Rows from block 3 of the text encoder, named by matrix and row number. Rows with one number belong to one neuron. Each number is 128 + 32 x the weight over the matrix's rms, rounded and kept within 0 to 255. All counts start at 0.
# fc1: MLP up (text_encoder.blocks.3.mlp.fc1.weight, 384x128), inputs 0-127
# fc2: MLP down (text_encoder.blocks.3.mlp.fc2.weight, 128x384, transposed), outputs 0-127
fc1.216 [136  99 143 114 136 107 137 129 131 149 166 148 143 116 163 128 144  69  68 151 115 157 122 109 120  75 125  67 119  86 135 119 180 131 122 112 166 137 176 101 147 148 159  95 109 156 122  84 131 132 141  89 118  87 108 101 100 137 124 136 114 108 125 149 145 127  86 110 164 143 119 140 141 134 105 144 149 116 100 120 129 127 127 124 132 130 122 124 156 141 137 129 153 140 127 123 143 103 136 134 119 140 127 123 133 107 152 172 179 129 118 116 102 159  90 124 125 121 112 114 125 136 117 124  94  93  95 149]
fc2.216 [137 155 114 103 131 140 136 136 126 123  78 132 137 178  85 134 181 124 124 105  79 120 130 138 151 123 145 133 123  99 148 101 134 121 150 144 110 159  89 120 127 143  86 114 144 157 160 134 146 103 110 126 145 158  99 142  91 146 142 120 153 148 150 119 146  95  84 104 106 161 155 124 124 129 119 141 132 139 128 144 126 100 119 138 150 119 159 126 144 138 130 117 134 114 138 113 119 122 104 163 122  79 110 123 130 104 127 120 175 124 148 149 131 108 130 139  96 116 118 140 154 142 112 142 149 152 141 120]
fc1.217 [145 153 164 113 133 128 169 189 136 185 176  84  94 148 114 161 114 135  98 144 176  99 144  92 106 101  41   0 122 108 142 112 134 147 143 163  96 147 180 133 147 150 119 145 100  86  96 128 102 150 111 122 107  15 133 171 108 136  87 107  75 137  72 120  99 115  86 112 150 139 140 153 110 121 186 108 123 164 175  73  99 108 122 144  90 123 103 135 136 140 122 124 159 149  84 121 116 103  77 148  46 151 135 145 189  56 118 138 108  69 132 138  82 135 106 150 159 182 172 227  92  64 145 101 123 134 107 152]
fc2.217 [ 35  92  42  80 123 153  78 180 142 122 139  78 134 144 139 125 158 128 117 200  97 125 122 179 130 133 153   0 110 112 100 107 150 156 168 211 114 167 142 142 119 115 108 169 120 154 114 109 166 218 177 148 144 172 135 185  63 209 113 120 176  63 131  65 147 167 116 170  34 112 221 113 106  77 255 130 109 236 102  67 155 191 141 127 152 116 142 136 146 119 120 124 118 168 186 172 150 177 140 102 137 105 132  97 114 115 120 188 167 130 179  59 127 114 113 178 151 237 174 107 179 105 124 155  95 148 135 111]
fc1.218 [ 96 143 125 111 153 150 116 111 122 145 121 148 179 139 131 170 180 132  95 117 127 135 122 120  90 129 131  52 122 175 124 151 148 154 152 129 125 160 135  93 105 156 113 117 187 144 155 109 161 119 144  80 125 159 130 133 149  97 149 128 130 138 166 161 130 102 149 148 134 128 154 108 109 106  91 141 188  83 119 116 162 123 135 116 124 131 120 104 126 174 152 148 200 165 118 135 100 129 122 146 128 142 125 124 133 153 178 124 131  98 116 138 130 150  72 125 125 153 156 127 144 147  90 106 113 164  73  89]
fc2.218 [149 132 108  97 123 120 120 155  96 145 130 115 107 115 106 116 145 125 168 112 113 168  87 121 106 147 151  41 118 143 112 101 128 137 136 107 135 164 135 128 125 131 125 130 120 168 134 136 154 130 132  93  92 135 123 126 149 132 147 124  96 159 131  82 129 116  77 125 150 103 179 117 130 111  75  85 138 133 114 114  97 100 114 156 103 130 151 149 122 162 147  87 143 110 139  99 141 138 132 135  96 160  89 134 134 121 127  87  82 110 106 153 123 133 132 121 163 127  73 136 131 118 132 150 136 103 156 153]
fc1.219 [173 145 121 126 136 108 128 147 114 145 149  90 142 139 120 169 109 113 110 134 138 124 156  78 156 149 197  69 158 141 130 108 121 130 152 131  96 159  87 133  88 112 164 158 101  70 129 139 160 150 124  75 122 128 125 146 174 119 135 136  97 122 157 203 121  92 134  97 248 104 115 141 120 139 148 151 131 127  90 103 114 116 139 149 110  90 144 146 135 101 124 131 131 181 155 103 101 145 159 130  77 159 118 163 149 140 155 154 122 149 128 241 163 104 154 134 102 129 123 129 131 142 166 112 134 130 110 155]
fc2.219 [169 177 127 100 118 102 110 108 104 132 210  90 161 144 148 129 139 138 128 169 144  81 174 162 147 128 136  69  85 148 115 111 144 126  90 126 149 127  70 126 104 213  66 108 147 163 103 134 184 158 131 152 105 132 180 105 133  99 151 143 110 127 100 154 112 139 160 106 223 141 162 132 128 160 114 147 152 181 103 111  55 108 130 111 118 115 143 123 119 115 129 153 126 132 180 190 151 173 100 133 120  94  99 130  82 152  92 192 103 170 130 154 130  87  91 106 123 128 124 180 117 184 162 109 128 148  98 184]
fc1.220 [105 117 152 121 122 133 113 136 104 172  87 135 102 140 132 142  63 110  60 128 134  82 184 109 192 161 138 128 132 137 175 150 139  77 115  61 131  68 132 176  60 114 148  95 139  95  97 130 124  96 105 123 133  93 129  57 130  62 156 163 149  94 129 216 110 137  94 182  89 127 163 143  98 119  83  87  92 141 122 103 153  74 161 147 153 140 122 115 135 140 147 167 127 107 132 156 114 109  65  93 160 140 117 120 104 142 183  99 154 152 163 170 145 148 102  90 123 126 127 111 164  96 168 158 112   5 101 118]
fc2.220 [126 194 101  46 162 143 149 164 168  60 100 130 144 223 113 116 152 158 127 118 158 157 183 148 128  98 191 191 132 131 172 154 170 139  39 200 134 145 172 142 178 192 153 187 178 142 191 127 182  74 146 137 111  85 100 105  95 207 188 143  93 141 154 165 103 178 151 172  26  89 198  56 165 110  60 139 102  96  68 135 150 124 132 123 159  73 191 129  99 164  66  86 139 136 187  55 137 144 177 153 174 166 194 131 137  96  77 167 131  91 132 123 124 102 141 172 129 139 126 120 177  78 156  86 122 125 162 124]
fc1.221 [208  80 109 136 115 155 118 178 199 177  98 101 142 113 159 187 139 108 118 142 129 144 170 127 121 111 126 150 136 117 142 139 155 168  74 152 126 106 141 141  95 175 176 127 168 122  40 130 122 101 169 135 138 191 144 127 248  78 117 145 109 163  70 231  98 150 150 134 238 142 143  92 107 139  95  55  84  82 183 160 118 157 132  99  83 121 149 107  74 159  69 180  98 153 102 125 131  79 146  65 116 198 127 160 183 146  56 170  87  62 177 105 137 157  76 166  90  94 109 131 189 107 137 148 100 152 170 118]
fc2.221 [126  46 163 109 113 134 142 102  98 133 143  96 153  86 176  86 140  96  75 163 128  93 171 160  84 130 143 159 154  96 188 175  60 153  51  62  94 149 146  55 127 115  90 173  89  86 111  50 203 218 133 143 168 178 154  73 154 102 127 130 170 121 183 155 163  90  61 183 218 129 129 120  70 126  93 199 225 130 105 117 109 101 135 112 121 200  76 116 127 123 174 192 134 130 118 129  97 150 161 171 119  95 132  82 145 197 122 125 160 126  85  72 104 124 120 143 160  86 144 145 114 140 127 107 109  98 166 119]
fc1.222 [ 37 106 179 134 111 124 130 151 164 126 131 124 137 100 141 126 161  55 119 129 126 132 151 122  96 138 101  71 121 108 147 136 160 100 109 125 164 169 102 118  94 124 152  99 139 166 112 100 169 143 135 154 137 104 169 126 112 123 119 107  91  77 128 138 123 119  92 101  98 139 107 107 134 128 113 114 123  96 117 121 182 181 146 132 141 134 111 113 115 137 201 156 160 166 131 111  83 120 106 134 149 115  90 104 131  94 133 202 110 109 136 132  51 128 116 129 179 135 197 146 137 146  78 142 118 124 118  77]
fc2.222 [105 129  80 146 139 115 150 123 109 115 151 128 136 161 172 102 128 140 138  98 105 105 159 151 149 142 126 109 116 154 142 116 136 128 116 131 155 143 125 142 130 134 122 112 133 108 118 137 144 129 121 112 127 138 154 111 124 118 106 140 108 125 145 140 109 129 106 145 184 110 103 119 135 110 101 168 127 127 127 132  89 124 126 133 125  96 134 131  88 122 139 128 169  97 108 116 166 164 137 141 145 132 195 106 172 132 155 155 137 119 116 126 113 138 143 130 127 140 134 120 126 137 140 150 130 119 141 128]
fc1.223 [ 91  85 174 123 114  74 161  92 134 156 122 139 133 136 140 226 207 145 132  76 105 113 184  78  91 106 145 147 107  84 114 139 187  97  97 121  35 125 111 102 154 163 157 171 132 145 133 137 155 173 141 118 159 113 149 152 126 109 148 165 178 173 156 202 134 157  88 161  98 131 109 155 141 104  79  91 146 161 123 143 199 167 108 128 121 187 131 138 172 139 148 141 109 132 119 139  92  90 113 183 124 144 134 119  99  88 169 137 148  86 177 108 120 109 100  94  97 144 161 132 154 122 110 162 144 157 123 129]
fc2.223 [132 131 116 233 114  66 120 188 153 162 168 183 101 136 111 187 113 128 151 171 129 104 124 115 139 162 236 127 164 133 117 150 137 146 143 129 169 114 128 172 120 119  72 150  98  98 134 131 168 200 195 145  65 151 152 116 107 128 153 200 145  70 141 143 122 111  51 130  61  47 147 127  95 109  30 111 119 155 128 114 155 116  51 148 118 150 136 114 167 161 111 103 106  82 134 148 100  87 134 108 131  98 145 101 118 108 138 184 127 133 160 134 126 123  99 115 182 167 180 136 163 124 158 112 144 135 127  49]
fc1.224 [141 155 118 122 132 146 173 143 163  97 169 119 158 132 130 157 133  95 151 122 113 115 149 133 130 138 132  78 127 106 102 135 139 136 125 136 133 155 101 107 126 122 141 108 130 114 119 134 128 163 114 123  96  94 122 159 102 145 141 142 103 151 175 135 165 100  77 120 130 145  97 132 138 136 128 138  83 153 143  88 136 150 149  83  94 116 118 101 118 174 120 130 153  98 127 154 137  93 125 136  88 152 144  88 136 114 154 175 144 175 120 132  67 135  89  90 181 137 159 139 152 155 127 107 170 150  95 119]
fc2.224 [148 154 120 129  92 104  68 150  79 100 122  92 108 133 147 139 166 145 140  98 157 149 174 142  92 135  97  62 134 121 110 113 112 117 130 142  94 158 153 160 158 103 134 132 124 122 114 144 129 124 177 118 129 127 136 131 104 117 116 131 116  89 128 121 121 153 132 109 147 102 120 105 117 123 156 151 118 113 146 119 115 153 108 106 115 144 125 139 127 134 127 115 100 153  97 121 125 193 129 145 139 103 140 115 139 119 180 155 161 178 104  74 153 137 112 127 135 134 131  96 107 127 120 162 118 125 123  88]
fc1.225 [104 145 146 125 156 121 106 138 102 113 128 146 159  97  97 159 116 127 155 117  94 156 154 110 106 130 111  94 143  62  73 120 166 144 124 175 128 151 143 115 131 129 105 137 111 106 127 152 181 115 126 144 128  99 105 132 110 114  97 113 103 164 137 185 141 134 156  96 136 124 152 141 165  99  81  82  95 139 142 173 160 131 177 146 125 146 105 171 132 172 149 139 114 109 112 163 117 138 113 165 112 115 115 137 136 119 119 132 141 157 128 146 106 122  97  83 181 113 183 132 151 121  93 158 114  59  71 130]
fc2.225 [ 91  94 108 136  89 104 137  90 128 104 166 113 131 140 114 138 174 151 140 112 123 140 105 141 157 126 139 109 110 125  94 186 136  81 165 111 121 112 136 128 132  63  61 121 139 165 144 132 151 110 142 133 117  99 126 139 142 115 128 117 186 124 140 121 168 110 156 124 107 149  77 110 118 107 114 103 123 109 142 134 174 164 138 126  73 138 121 193  97 120 112  78 104 113 165  89 144 130 148 125 143 146 131 116 123  93 160 164 160 145 146 124  88 130 114 117 112 129 131 137  95  97 127  86 108 116 158 149]
fc1.226 [114  87 107 142 122 128 130 159 121 171 119  82 163  98 152 152  95 127 109 130 110  93 146 158 134 143 125  26 122 142 135 139 115 117 137 140 155 162 106 143 166 107 120 145 102 154 116 154  80 138 162 144 106 165 120 117 192 183 121 127 132 176 151 193  83  58 106 149 221 149 123 144 126 140 119 128 100 146 124  70 123 114  96 127 109 157 116 152 145 120 119 125 139 158 140 137 115 121  77 111 127 115 129 165 132 181 105 167 110 134 182 113 129 123 104 112 117 150 113 122 151  94 157 124 165 145 162 139]
fc2.226 [116 139 141  82 138 129  85 108 129 115 132 194 142 166 114 114 103 136 114 133 107 139  61 117 112 149 144 101 141 120 120  98 139 127 113 118 114  85 161 163 147 124 160 101 125 158 132 109 112 123 157 130  81 119 124 112 160 139 140 103  95 106 135 114 126 163 102 127 169 135  68 154 129  79 133 127 132 120 172  67 161 111 149 118 125 142 134  89 185 121  88  92 186 136 139 162 183 123 151 158 129 113 166  99 139 118 114 103  93 162 124 105  77 132 119 126 142 135 143 137 104 144 126 161 163  81  79  86]
fc1.227 [151 126 170 145 128 132 157  72  25  84  90  88 147  92  92 150  94 147 197 182 101 163  57 155 143  88 165 102 159 141 153 118  66  95  27 174 115 160 121 139  98 103 166  95 128 198 122 172 130  94 112 105 120 123  97  86 145 188 108 112 144 141  71 210  92 198  81 112  78  61 145 255 175 186 148 173  81 152 194  63 136  73 158 171 177 176 110 104  72 120 159  90 164 145 152 118  78 175  55  84  10 165 161 123 180 121 180 187 156 103 137 194 146  72 146  35 156 142 184 111  97 149 155  89 128 129  72  88]
fc2.227 [120 123 102 174 112 148 112 138 127 136 202  99 108 164 161 151 129 128 148 160 234  65 135 167  86 136  43 221 134  69 131  12 171  90 190 204 196  84 199 138 154  43 104 110  71 159  47  64 175 113 107 170 181 152  59  79  94 130 129 167 124  88 129 170  97 139  43 122  22  49 173 136 161 126 181 255 227 138 134  80   0  95 156 133 131 143 146 146 173  51 129 149  86 137 146  49 142 185  69 176  76 202 162 101 140 131 124 255 125 138 208  74  84 190 135 108 151 136 123 144 143 172 136  60 188 169 180  99]
fc1.228 [206 112  86 123  97 149 123 166 128 108 101 162 157 136 146 121 132 150 127 150 104 118 131 133 136 104  91 114 150 176 118 109 115 151 115 128 123 133  49 112 146 137 105 121 164  96  57 157 128 127 174  93 121 164 124  91 199 139 109 100  67 124  65 247 113  97 113 161 255 176 191  73 118 192 142 136 104 216 200 114 105 108 181 150 151 154 142 145 128 101  84 152 107 101 151 156 112 131 113  61 103 166 111 139 134 133 123  51 118 109 103  97 183 104 173 168  94 102  62  95 100 120  87 178 163 149 225  73]
fc2.228 [140 146 100 139 131 136 129 102 137 123  65 140 104  85   0  89 112 163 133 150  80 159 144 140 158  91  85 121 184 123 121 105 127 106 157 136 143  78 123 142 143 146 144 130 127 135 109 161 152 163  94 118 174 128 139 157 130 149 118 138 141 132 127 147 151  44 107 205 255 147 161 151 105 160 108 132 142 153 186 114 119 120 126 152 152 152 129 129 141 139 117 111 102 171  89 129 136  95 138 106 101 137  92 127 133 118 103 155  88 117 115  67 140 113 119 112  97  92 116 120 127 146 132  60 110 104 127 145]